config.toml
encoder_arch = "vit"
win_length = 512
encoder_norm_position = "pre"
encoder_head_dim = 48
encoder_parallel_block = false
encoder_moe = "soft"
encoder_moe_every = 2
encoder_slots_per_expert = 2
encoder_patch_size = [32, 4]
residual_init = "none"
optimizer = "adamw"
learning_rate = 0.0015
cautious_weight_decay = true
epochs = 138.9
lr_schedule = "cosine"
Rows from block 3 of the encoder of a small masked spectrogram model, named by matrix and row number. Rows with one number within an expert belong to one neuron, the router's apart. Each number is 500 + 40 x the weight over its row's rms, rounded and kept within 0 to 999. All counts start at 0. Numbers have three digits each.
After each expert's rows are labels from the 100 clips, of 14848, where the router gives the expert most weight on average: "lies over" is the class under the peak. Only what is clearly more common there than usual is listed. The data: phrases spoken by 400 fixed synthetic voices. In brackets: how many of the 100, against the usual share in percent.
# router: slot weights (encoder.blocks.3.mlp.router.weight, 32x192), inputs 128-191
# up: expert up (encoder.blocks.3.mlp.up, 16x192x192), inputs 128-191
# down: expert down (encoder.blocks.3.mlp.down, 16x192x192, transposed), outputs 128-191

# expert 4
router.8:526523479496447550563522519486415510463437468584516546536479441494460577517511604470518493510472501431486525485524534509485561487473541462528474571536526464451482533523600556518514532410493494
router.9:509464481559452505559501497476499552457507519522468544455441463551462525479527502449490475530482499422521498479422562486521488476472539443494476528554532513492528470541575510540487541492489514
up.0:529501540464533492476511527454449528493490490615583507521635550519470549489521511528486396532464493547479431583543499499537477474504475527505435519461500572440544438526548518490513489436552470
down.0:490500511460446528533480459488518513508473544533543567488486489530465471469529548500494543509438492506557504443451552496524524472462485474531520478514531480423472491526466471460527514454452461
up.1:465531471519531511453431484520587518499527525503505512515516479527472507462508470493463400447440626508601464438439466507453460575574467499522540483439508537569482404530498362490454464497499489
down.1:510436515543536516584522549534485500485505551464512481440433490451530533489484548445449519464535566493468503565469541465458589469480456577525446468463516516454508588465501547542619559538521489
up.2:519536459563456482500496532546471491508435400527477498530486526443511584529465530497544551506544543532473487495564519522528577489491496535508544530460450481410489534536526522502584487437512479
down.2:604509584532494518481505484432556528464571541442523456499513498532543487510501456492467444514510494478519487495469469468497426478525495459490505467468535553497528479519514513499471500545522506
up.3:532575481556464460516471478521568559441445457484529460502512505517538518496482507537495461509583528515588464527535477572533592540490489532487523479494486565492525502549540444522514580496522529
down.3:494503456487523392439476513506496529507543502460543495556598585562511526496464481465471506579491489552522475423530473454522434518509577541551499497541505481521488485533478504479484530509529502
up.4:509469510513537478500484494516523574431523402505485504477496499502501498490499541486496500455497496686534471605475486619472521493520474508465475502475518496432559493492482432489529470311522492
down.4:517452495492505495550517507526523459457496474513500480519493537502510500493524498516494505500516487509514504486531468489561485536512479512559498466521392489495525505492508493525502488542493504
up.5:486538518467629496470528553554584459551475531544515496549476486482491432499499474492388445532481478512498522480488446454492507465549510517510492530499467576550527513508488482538484456488505487
down.5:491479451505464484527492505452457482446460471513527536441495461501567538453500593516548575508572538448492465616505529570441499512514486522496491518495536476454490552523493536480520530415501534
up.6:436507459515527440424508493498457558564461445547513463519537487505465499406517432530480463497498547552505487489531473504550539502516393560477484505405500493455511508513516533525501470446483469
down.6:451427459487496444501572551489546474495493554478560496456490462539504532526559425492443508607570516523520431569494461541469523506506517512562472512499440542534484516552533426458526551450512495
up.7:432551555531539520444457571479520614529510496463471433553512587511499518497493520500543437456434417525515514479493472469543481525606424576521509468479529480483518481519499512476482419508509477
down.7:515476469485417487539492464513540501455505511511533486521488451523496529544452480528489556477455512418509505495473525538503521460416539447527499530540511482464514490507540398521544534506480503
up.8:394515450523520504449479542470477559541480502502453453502485495502505557478482587487468475491453468475457437565503487499545506479514537558514480474480538490468501531543509528462540409494499414
down.8:492454528502515439552547485468497506450524552538554531551465484543432527509473467494440514550491589484506474392518494510505495441483500470521529521530472535531505506495496403532502541490505576
up.9:479486501533513424517468471433488482530454485514513471506500547511534518409523483603527474440544531521459504549502552527554454499538489514480474598497508463531532441508504507460575430485557472
down.9:479456497424514575544526408508492466482469564514482525539463429515506489552491462521492428456471509447472500469478543495529528474588488456553450488468470411506481448543537561487466520483473490
lies over: silence (95 vs 25.5)

# expert 5
router.10:520502624504489510504532549467513455518406482517543530504506492564495528532463520506479437534447519524444524501544551419509453525451514476562526495539480428472463424521503508594537495479435510
router.11:494451566492471493502558503479497457511443490513449534496502522593527510544487575445491426549414482497500497525475567417563493495483485454556497494577454406478465407512509522538529476475462428
up.0:484489508513455404466467467487548495471466429493475475544531555501588485557553474494580555545480476523563523547512535500504522575488500449456524554579512503559489443551468504425525500491469429
down.0:525523484503571525506592487457442482497518536464516474486473503499454480542482535572501503448530447524500518517470394630466447494480541522432489474497519514471499549496482517504531510531529548
up.1:486515552478544507528538533513408539517455427493504530521507551461528511449416473460473502552533536505494549504535434509484478515577503542545469487420431458479500475355521368558504510478481538
down.1:504469484473542494523502582520550453509518565391554449438443451563576407476431512477478468501481485511528521460421509527512506494474600464489474443511500467495488512520503529578506487549492498
up.2:482512500517514499470451481521525579509506428527486557476511498502508524500482515513513500502538497505568497501509467456343516500507510487491498522408475512499531506526492502478503512345489505
down.2:496434507495585525516613491551477503502532496490498499551503515504383473572425526549514510500456455544489493510472517545549487498502514507500433540515408495427504460501497578562538517514507485
up.3:450555508532483495481480493507480561509496504561460551490452513491489518521570505509505504498500468504547482468479436516496486504498508487455498514449501499465503481501506491489559446444502520
down.3:451485446491537483494522494473528563563492501522505497502560497510549490498351422506526487518524524508496500516528510501503593491488511510466489468498477454494513509494572507503510510553473547
up.4:447523506561532502497447503506470522511513424552482490518516527445502546459514414523493471495515453556539461516472456580509535504577485545476497531427489524486512517456547496505462473388508482
down.4:531493546498490435498400565500479541462515500478479488512418540515501461494525515453507489535345568511406528482553489466595500536499544501555507439545483468436471509551496455476507503506488510
up.5:541533510495477473481501459486572497522486486541477505502477537466525495428526504499507481429509474509487489479509494531542501534513497495503514500504506506463519495529508467505550524401512491
down.5:492501510482521540544516509495459521497486587515498560477470370500487398519516541467535521494486503501493460479550625504654356495503395507484499454466462497491474505515493519512482513487440545
up.6:471449499499459519447534496616542531440460505512432494493493483469581578588573573449423441483476555488522507466472545489505522497561521483524545456437489462457472437475474487503491502510529445
down.6:486546524510480492572434512461400537542554481480476481426476469538456481500499471552568569542515474488513404488524523579472508471405441509505450469517509557531511575458498480501498478512466535
up.7:560449515497472524505519376442463529417586477549496524458531500452470445512532475547514550466592501490517519539451556505433382481474519449452472507544497539518484418469486426538448523490474492
down.7:519603540495492483502463495513454539546513448618513509585525492477430489538532530520493505490442460536468524472534462548575510448566457472526490574423486531442531481522520489495471453456463419
up.8:510546492510484506496468522474503611470437458511424468503503499535514509445521497510489477411457449530506477509500486528498505505453529537493461513505527511505510500497519471462496502270496513
down.8:509500497470506502496538510636498494493487472494497486600510516500410508499514420491489504483496494452538497489589500517505515509512592516493505489600485404296486540521537547539548492503520505
up.9:548477529493537547501590449532462476618549512545458516498505552483471446520526482504434516547462537489540537509487447508533499427484419470475459466410499535564514496464496536430516460482462463
down.9:507606545458491397539454468447464493470492460550522533616493456447538543478543488578507516474549515535456456485486509501455481483515506504531549552519495475436491475495524436512406525423518483
lies over: silence (68 vs 25.5)

# expert 7
router.14:520502454464485503543507553532452485471443393634538576540456461427502573505514550485476517458518460425495503519511481543481501472474483459478466615486500520428435547565575509529572535418515524
router.15:541502482514501469541526533532477499444495405608499567531450486443493512511521468550445539433539478439514491514510478585455475467415474456457469597504543528432464544568565478553542525482498559
up.0:392511527518490509447435540456502534522519479480465509515574489469563520517541565514535486522433477467507486466500494436474437498544456501532484508502453448480511348514534469485456454508469509
down.0:544561498542450477527466484504551507528456525564509527512413480490475551477498497536577577443547515416498551463625483534532578435485511512496493520526485557467513591584457521493508491474472476
up.1:510529509504488507495468454484541545546518491529494502490540459527521525477459353463542493497604545453525476475501494493493482518501479480525416502422500629526481517515523493541508519473524514
down.1:473479479468529531465470521508513472439442473558519473497499611487507510536514570532515533500423419602456520503518495494517491500526501481498524500538467413497495462471542495462469508507472479
up.2:491510532566538490463556458460580571638470493515454432479475480555512485473507493485512476515467476510584478489473516508533517526509503535502386469468514502494499474480490481487522490426509491
down.2:515485497502405504485478477488497475443524486485541498516502528520500514530458493462491497541510320439487518519490491483504509510494491585531469509579532353544495576476491449468460595503469505
up.3:473548539507527512523515520491549533481524515578484526520472483473506456521451465505486480490501543486491495506516495569481541489505465466447463499437544622447511443481475413568486526486490555
down.3:524417462498446499456442453484496475487493484517485504482562584523486545472551534479547561496511481513476467482501514429511472530497524494529542536523471430534496515480526549473525476482536455
up.4:523517539550535490535494525504518555505451443547493448463573468504506536419521425443581421576510514513558479513512447471495609496494476523519459500494533508584505493513502474508489481450540511
down.4:488470545477462452462472489500470499482552528531505566544544518420493428537502491465513580494527493471476608514509505528495492503404535495492477473546497501494510488474526505495508472509509441
up.5:420525540500528544429400547488493530578526474475477440528613516480537504500497565533510481493476481498493517417460471449498492538550415567535484457471495409479522438495466502505472439497528468
down.5:503508483534481507518534530506522459497454530542551507468449465538474549491498432510533551437492490397520539481520519523474523437462490423495480557546490513456526558613535477525493527475432489
up.6:495519587552493519516501545466479543518519503475511498523569550485483464485449544429524462543448503471501495466508550473586475488525405466487438484469492454459509464519536591491447499494461445
down.6:497561467495413441474458464552527472468474456562497527523438458520547543456547524530545585459551556461504520491548496569452547522443556546507502515457583553520506526478513467457505459481525545
up.7:440504528570497479496493460489498506373482499507506453529479530502499568489486492507506489495499502491525489473501482534503518502485492523510470509512523529443512493497500468484547478413503477
down.7:492540498500526510516654492508499511404459391483498524515502499504502491507499450505497483380520492502520518507499537489533505362497493500528500498574525498481502507532498497501482493510549499
up.8:473486529526513484467511495498533501506453492505511478494464515506507618455507503470481450514508486585571428509551541499522506487563478505499465497447497473486507500459563485515616496446496500
down.8:505541504497516570487410436468590536473503470461513558458518475528545478512470476483604530493478478515510493493494508506487585547510491512507580510503502617509507471470618502502545448508482499
up.9:500546530526555428514491489502554516473454458499498440482439603442490496504467504500509516507494499502520481478422541503506497535580494502497491494484505522509583473504534528492484430367500490
down.9:527496554531506502439505475499507506355502473492466501490509500538503429480485498498482518463500585485471514506389523453544508508499494486528505410560544468485514489498503435497502473532493489
lies over: silence (93 vs 25.5)

# expert 3
router.6:475517465449464544558502499535426530535417435682524554544492444460502510500531526466478462482524501468523504486536495556479532514508471480495468483497502557499451479512488478514488562385489493
router.7:495472459558518532580486551535522533464528540467510502475469490426456486464506436521508562504499582523468439478499486512460519521517532544459471454451442634489553534528480471544519526554513581
up.0:527448515488440475465450480505495460584511441520479476467573500484510482528554557520530490505549430481519473508543499449496504522514487477445488582520441511492517521549494688508403495470479458
down.0:584509533504560452513507510441564507472486495514503541515467530434502484486446452507426559515512517529456547444477493466553401497454484568518463498454539473467464527526472423535556507461495498
up.1:543511495516523497482452476518503511530498501502485511504496500494493576493497493489499501504510501494544461502498570454491488505504491508517524501482507494494541497541490502504503528414504497
down.1:498514499487455507490500498491616505501499491493508495502496533520500466493517492457497516515493476420501505498470489497513510494474538495511499490432456504474494505495494557505465560538465429
up.2:579537421443456552523521492499504523496484485508581496505612571525494506547587474507481516457575454570523477418456402586514650493510446505485529489485521480539498530552495532450460579495475502
down.2:437441533568525489518483522486550522528494532487483481463480521515512523520434496510484480517497487482486501524443615400497456531492522430529487471527441506514513412480535483479511471503511463
up.3:531474499473508452426570542489489481538509504545539519507478497434479457457539550487522495502404526528567562507463454501507509513653484531491479489452533490546496547478459431499461438486492531
down.3:448509494386455480466504534558478490471513575526460514533552557548540522503477468438460519560534540453471493536517500498564459503570470522488454476521464407481500540541545510445442515518493448
up.4:380564479489463509480492546543406495504467480552527518576528501514516547505464535478497533479489428499484555493505518435520489546421483529632468452609481436476484495483539521503484490489507426
down.4:570484513482543504552485431536533491584516541499415507454395514494540424535516439523502453473450532500518495486460490590512522483608496512399513449426540574526483489459470485480520512527501546
up.5:589515489479438474521500488438523487485503522496572488490608570516515513512560516495469506501554489512507494427467418532548628509543432486460477485555504497513509494508511570426472551514502445
down.5:443435491588506503508501484570580516462491528511513511449489519516523512511499482502488501529511434519508482529427597452503490497398506399602488459542472509483494418509499472506555436521524462
up.6:455542542468476491487517563511464507505475443502514512503518493601527531494479498527410535464480525473516531478536495489513429521439531495534475493546456469495497474496553512533553493501503509
down.6:532525411499486553503467413536566478547522578537400479539428486415494460485529525515533503463528484518508512463449516543514562437555498490449523472444517564481494509504521513449457483518504471
up.7:491494535458509512519493515470478471521500526499513515478425407560507504478518545453476479512469561473509523521477576433493499541527553522532476487552519446539520488495477527489434459484554474
down.7:468442484524557515443532536557528505402493539538547505491457536493552527568515489398420455583405515504534455463461436486536471477508480524489485487452462561478474510607524484508493466467485472
up.8:492505492497494488523486509518506558467475348548456484527497504498507537500489505494485464503502490478517460497546502495492476492506479500493501491491494501490515460503514510504568469461499497
down.8:500507516525540519483536489523519465506510489527398555531516472641515512514559508490505511584505505497482504467449493495485512512505530504474505483511508500522459499489492520453567550487472494
up.9:515508521488462505503507474541492474520528508490487507433522504497517495451521489477511528574503520465516457444521403522440468529524477510536461526478529493559528573525505461563456484512486512
down.9:562568561455528411429541515469413445500501489543430511568483545502508532515546551471416458455450585516529547541531415522481507507616514489461547516499514474497501534510469526431434526484504501
lies over: /ɪ/ (36 vs 3.1)

# expert 15
router.30:529458504494512423455469549549507445513511439616536529452554473477511567470509488558528460459536496591475478480480461451455492507468574501503513480472449497474483503477442471521519512388519496
router.31:533554506479509499498480508526475431560505485554542519541488513464542466547503454573535485448477505596452535437482455503456496516541503510475544468481500458481473476473442500506444464460509547
up.0:483493426546489498480495508555519503513502454518510492525555482490512579507535437516531574450545483464500486550496484454518549503477464405489467548530498465507521583575542515418516499495512403
down.0:499566580490538516540460518461473506579500468555513521462527518561518496513530508495478451504459451523451482476507487498497471506485461522508542518467481514549493475462409503513515490487485536
up.1:448460472519464484515486486496485560478513369511504493496543523503530517428484506495500501515513442510583490534513502489552522498495537506494499539501496502533516500518522511503505491380492511
down.1:479500525437541514508514489523444522516545463493494521482446449534456508521519512520527509491474486482527470510501517498512489415380432536496492499491512545519497488533517506506511487506452486
up.2:493483508588502493511466510494499500536494414506510496511479470498507548476504500478539461519488515471539457497484515507515489501492579521550385532518518469549528480480520508496637494426495484
down.2:510519490505538534527499443545512482489516504556482520495448493474469522647503509514478680466491515510440502508462512518502530522523618485490515505485493546456520397481478483511428518508505507
up.3:477525499557500513504515508509519551514469415566459415497509482465506498484516562490494495466496501519511391492502576494621473474499530504500408519512502544518513489486569490490517479476510486
down.3:507628491491520498494503510459493501543489521497551464523510510509450577452498545521458560456485500562502597504509509496495544508487513488477509504485555536493561492519404399552548472507511505
up.4:449473491601532487493464560515473526435472501488487446484507451507513581498531510506519456433482464483516502560484528560517549556464570405568500517515506526419507474485567505534499451482498486
down.4:506534547425477518530537582558540518549462501540551496507481431453443505519561480477529422535467576493434542422503539450513440540582523507520482484495463533484494495443490505546530586497494601
up.5:417403450549471475503496443547487513509540493452524488401534514605493469543492520509492523610476480487481452446541484474503521528445518531529433448534533469525458516490490494459549508518511543
down.5:412513518526480532493551516451491488481510509489484447523507484581527518442427543443351495509492467545566500520520507570519573509514461551495529478484482575473494458525505490440428452524441471
up.6:524607499562593457494493477502507585426482492533446486526524551484504509500495517517511474537488506454503488492486483467490544472493495490453363594482503537509494496465506465493506462424509497
down.6:494498525510439496473490508504511504498497498479510487516502533519390510575504508490487488517492457519490471677494434515497546468497493507494532513507534490489480516483501478485510459460628487
up.7:505563493517505519464467508506510501507451505496480511496608503519484605404521504435507505491504497489532507529521527473506500492557423495537503525495492507489521519581483446500554456364501489
down.7:509492519490501490517487443509468465512495516498569493477516568507506501509467500489542543408523447512474498573537537508362502520494502527498584491493469501447478503498529529531514505457511440
up.8:454534591525487526491574569563479510552526462517521516575417516534490505549419430465464423477478465452506538533512531516529531532572458479545451522486539484470469567538514486495535508487450491
down.8:511423521486488468535467507489478499510528518450487481466553517517535480480503554549476455537461490568504416405479532442533467549463550490499559443550445481514452386449471478521483484533525527
up.9:420445483514508483513497502521504540494468451526469510475497488494465509345519482464491479494501510519497467520471553500495494495588470559497494521493501510476519500580503507512538457362508507
down.9:494510509490531504502492496494489529477484454503542502496541517480503645518491477510499519584522495469384462497534489502506495503500481498517498489501498508500519497504455375517509664492544397
lies over: /θ/ (35 vs 0.5)

# expert 14
router.28:534571505477524502470561541564560452522449424480476465617516521509524558464553527518516549440486460565499527547518548532490499538547485497470504505524572543444530476465458522461535496514461571
router.29:529575497487523503475551539567557463524442421483476462617512508507514561459548523521524552429491464568501527543522552532489496546547492501471496511521576550450538472465461526467539488504471580
up.0:585459452431478490459478465498534537459517506490553526481488525524538518499463502481504495564601511487534489546492465498506471473432501490529529495486527477531475478522551408487445488501506503
down.0:466462511568478439442492482551524490493492546453491443540491400496476512522574440484593498517473493536517491519519547465553516501527493483447511424525467502491487524566494600492566544594470545
up.1:469457531404542563502564469502471498530477472496504518458522455513518472512458484439506500498489501458500466464541469469425585502486449435560478522551471469470478409493482407504476523535356508
down.1:447493479508481447499461532518469497482500516510457500473499498577523511480587588493508481504492492512508474546498567518591450443561501523498506489458444522514492523581524534464463439539503476
up.2:530491510527483392502466399526463492520544454510499480432503512507504571499502467514482513467541555484482501499471554488467461488476503517461529507463437539434561483498600555454510558496448522
down.2:544547498481557508456426490432504503479483431518489479549472442482454411450450540462485472511494536566506493394496474515546515496564500549567497477528571474501458506497468485554444571419480556
up.3:497507556529488502496495517496501539490502501557426479485510525472526551489476469497500484503499496519520472505479456517508522512477528520517497533483453511497512500505504505506577507370477503
down.3:498519465474492496571503465500502487501466449490504453515507501578457502498495352501510527516524552508462496508491602473521485512294447504506482460499491498493498469492496495507507504448474694
up.4:521534516557478503517472439542535492496540451503554462528558491438466513493544466529431516497492571533432516564475552540445397541533453508478494508458519514481566450516496490479500569509509495
down.4:462482468468565455491488510450487513496477520571460577526488515523454480478489546438509450510515423562515538468484479489626533527553547509505563521502487470493483566454542493512450502425535493
up.5:504490495528534498519541498587538524491511479536493508457522509563512511456512565526495490495520498493497498469510509501505532499568532591489485495462493508479518493468498459521499505360490492
down.5:406506483504496388493502443515619488475513485483506573475417511330452496495504484489538490503500496607467505496507485552551502558491611489499498491602508477502478506473495496514519494526598473
up.6:527497517516499456506492505512504507501513469520486454517490503467523477442502479503408450487504483514497494515508514563491513508516508507499448475520510493491499474478514528530503494444511495
down.6:496493493501496499500585504515489495522535427498541516482498493499499573499517507441505497504434588487509514484523461509504471503497508496510534498500494478499523307591518517485396473498515535
up.7:507554497508505452502504424487468540500486493516498464500526488566541509425504486533485416492507500527498495497559513512465475490511493500505511502500496505509494532494522472521519505410484505
down.7:442502625542493517543489506477444539501509509633493539502569466486503488514504493514499462520474410504436510532417521483507510500454508499485489572497466485508494468509443519514470493460501430
up.8:501496477583501460503503499502513497496497448502454501505480461503503581483499498380618430503521433425500501504508517498484500476503460495497468416504383498602500534382497506501495431321526500
down.8:445494504501519501499493446445523497504482457542507449445433505471500497499381516602442531583543507507502526497465498506495497570462494616502504659529502607499490531499496379515511438463526501
up.9:515485553507493489646508512581537496512484505544465500482484487515509504460501491497496467470496451498528521533518476574487515398496482482503475521487546533501492516464499441491512490416496505
down.9:518526492524599505499525503516497521478501522555481457506461495495466518502491506502470503500504516500564496476524508506484501504472487504556518492520485465477504496495462509474500463522622497
lies over: /ɑ/ (44 vs 3.6); /aɪ/ (25 vs 3.5)

# expert 13
router.26:493488516521473529559503455527527448494540491572427531425501467548437584461532451467486503515520483484504486519456539503529497558530569469460511552502516522540551500496447469484486558444541503
router.27:473468512513452419441478476491497569485522466470514456519509485549499484491470423481546475533477445456541441467458507461572487475437510495539449556561494440553543464498543502521541485504518420
up.0:491499461511574482456489501529497513499451460546511534539492490492501596488462506524487506407498500497497525484529487502485495496541513490462469521490533520484471489470511506498493468417506507
down.0:491524473486424499507502506510492509500527492501520509503591507369497471496509498510462535507523407501499446492455539596478484442493499430491438513495497500512535657499500394489489463502505419
up.1:500519516551502504555505457495498500520493471502522501586512550484601548514513469618486461512591492597550474501533495543458539511366490522503503509455501505519513496508545505461502443361504491
down.1:518529498468531500434472505484512540483521452530493473485483523513447505488591516502496537485501479502491493494445573479503575572496509498348451532517530513508558511516612496537526432489577397
up.2:462537475436537548464615551562521504474403464504493473538477565481491440538516547501479454526524469597506535463441511470514555480465600452524472426521479495511474493546499425552508497480439475
down.2:499592512423487516503544592523449426470487479523480504467400545515546457445511619473423526527565517524490567469410515503468521540555544494483457443488501521494484496554409482523491507518480496
up.3:460493484482540466532479526505600450507481502529515527466424468504539504466578507512521484494456507525511560516435527541441572498610606501437531516553481579531497502491507453470458459491569511
down.3:528504496444485583414556481536433496555495515545563491498532502547447465488493544486436469508565497495481480541511513510584469509424444535552447497434491490503554547531496549527546483429467353
up.4:464458551575491450507505499503449497455497546536513492551531548471578512503499490530413419556540534507457456481499486515548516458560484497460438476474457536398529534520509569533476462501483499
down.4:498412469493487507565446476441514535528505508465574506457495536492480522528503472532470554499435539505493515493547497485494426465594557577511533520475476493459477481523561530463497566553524513
up.5:425518449522485526498489434585536513480468511523459474607534547456488523523507535526541526548511493556471466550488479535473500597472565509513504528535494486519509447545450451533490466490435470
down.5:503439583464532480539495478423454449495506538525531519417546495514541490487434499490464449534488507512468587478512497438539491478516403498492489512520471530395516545437552514496449477501493516
up.6:505489470477511508568503486499567449531498513531513541465438484504516488482582554512524512477455522521528557525446536534462542516612606487417527524495490541509511528459478502437456473466590498
down.6:517520506468502578421554470514457522563465510575513500521533495505442470509483552493435474481555497501498508526564537478569485506417433518566472492468486485490542489528510543560519488434457382
up.7:536532525461537509478554493486581437478452492521457553459499515511525479504515480493469511509495422498496520535522398516502516524495551568508450557485461527507472572524399425493474506469484565
down.7:413465504520516464485542525525527458514474542493510464587483457439504509571499546406471432548487510483537454547442490509497514504497545497517534439593468468574505524436472555553510478557556460
up.8:488542508502500458508491466485498500571433413525493513497524487495524610514498480520529481489600488546505504531496512533538561410437424517499491483450484595523504499513491496512533446433469519
down.8:593470460499499418528462539529489488469545496496632487520554487506461496518514513502463491488527488497487505533495507605377508388478504506527513448533496524426497550532523484517493540399522505
up.9:502487501530528504493620505534460491494491451634507447497500498476516519425506492503503490485454571503508486545510541556505527508504494518498513514444497495467510486493518416504495431297534503
down.9:489508492515590506482442586605572467500363499502486532509491494411530492501503556501484557503505493527493520456474491503505516506480492490498493505494467519503422419412502508545472493498518493
lies over: /oʊ/ (58 vs 3.9)

# expert 11
router.22:474524508463471504543513489527495461550462480655525581493457450441587517527489475501489510454544480501499518564551500535458483460464505470462510535490483522484433488555507453565520531403486523
router.23:528464546499458576595560398515444491503486553604480596472442426525469572537466507450507450518478492439510521502487567471514505421479565450516461546535437504468466457517573512543492564426455507
up.0:425572489497508465453492481534496509502419376495510432483514570508495533486489479496487495455499494488503492502497517505507588529499490553495540506511556503457524457502508480481592393450497451
down.0:513518487488492502493501523494612482494556581509475549496479461458491503513529526512501511477506493542471507506422495575515493522502537495497459502415500543496525501491514457497504487491482484
up.1:506514476523526475394432518486489514458484394503506491520544522492487520499448507513506518509504509512531472500505500485598498541488520473513466470484626545503493446537526496494644453422507466
down.1:486495533477555493513513496478496501372457495520521501444458495491464491481505490516480545488535525595517488384427546500475505507521486502306483355468488541466490486502483507554518516500491543
up.2:405475519496526479418506494551493496475493526496457438498533495561471511497516546444514450573403504473493444470465542482591527605525458515565466441534509432498517436486576533486484479500484445
down.2:516540456479456585516470549479565494534485520559550501499413498500520545539539448547542516459591511505507525474520483475394542463527513536520487498548511556495509580476433448514533537490509614
up.3:406459476546578434395523544532521491474505519487476407538576514551497507466495531458492475527413496504527495527466470491585475527599450515494499489499532490484526467515546523446500492508528453
down.3:510514540471473580547503526509472457514454529556544521485439448506509558560463446506489574391496482490487504454514530492480501436466526506511510547508488534501503537464518500547523480464473550
up.4:499506501542500434491461455482527555496430436514445498488515501500454548490531504488521486410531574481537480470485479551544498532540404496435410486401511491465503535528475551493549486422525474
down.4:500487505502470484483501470491469465505536466476506529503499520502513481519472515490507544546478441490328525503480482506490454508471483485548492509488527458492535542479477521502459486280505556
up.5:515462480548634519512527547455540548495522560459538499499510518541429486458488451458449419462457512514520464444549502507591517529453488510512495472487524516493499518509483479508540475476560495
down.5:534482464506447504504390456509513494418481473541484484494516498453550484523447509497474505526537483511478575451401468557474561501537521485565519520539488484458512555503470480517442564497477583
up.6:454543522494598534460451566501564507524459530515526479524487520548529506500461417566468469484485512548435526526498518442466489566516454556534544470458467441540518492462431523526432481464540534
down.6:480445584536458484447540424491410529465509424499435503478566504492534482444502526433477500509405558479498481480450495499498508515503490444499532489478510456452498423522471502439508477542499486
up.7:504549538506516474438513532455504498521527519469553424568500492553491436494503502483505421598477414547532471486497449489521507538551452528523473476544581453506535481528545457537492463512492511
down.7:537465434464396521534549481525491509415506503545523505488478454495516600561519501523483607395523511448500466557514545517465484492490524454513500589493532547481510558543533463468466514468498494
up.8:502573485491509494476436520522547516499442360485498453511515584502505489345500496485430430491431510496523500488534501514512522514491467505457487530515513501527547489507503495494578479310516506
down.8:497535492461538519498548524500498436531501521551483495504503535452481510510474514520507521496514522490359532553492505393501333515502492598501451500494551496503520554492483553549494507499509457
up.9:504460549598519436534508451508580528463538492458472505445558555511473548472484434502429516496461506523535424513493562486535508503498425503470457501493481594476485499535530486419486538479573512
down.9:484522497532490425468444481499483479465493473475466487501473519523528529519569521417543494550468481555493441479483498498540484512473522579553511483533444438513544531554501520557529513550434474
lies over: silence (100 vs 25.5)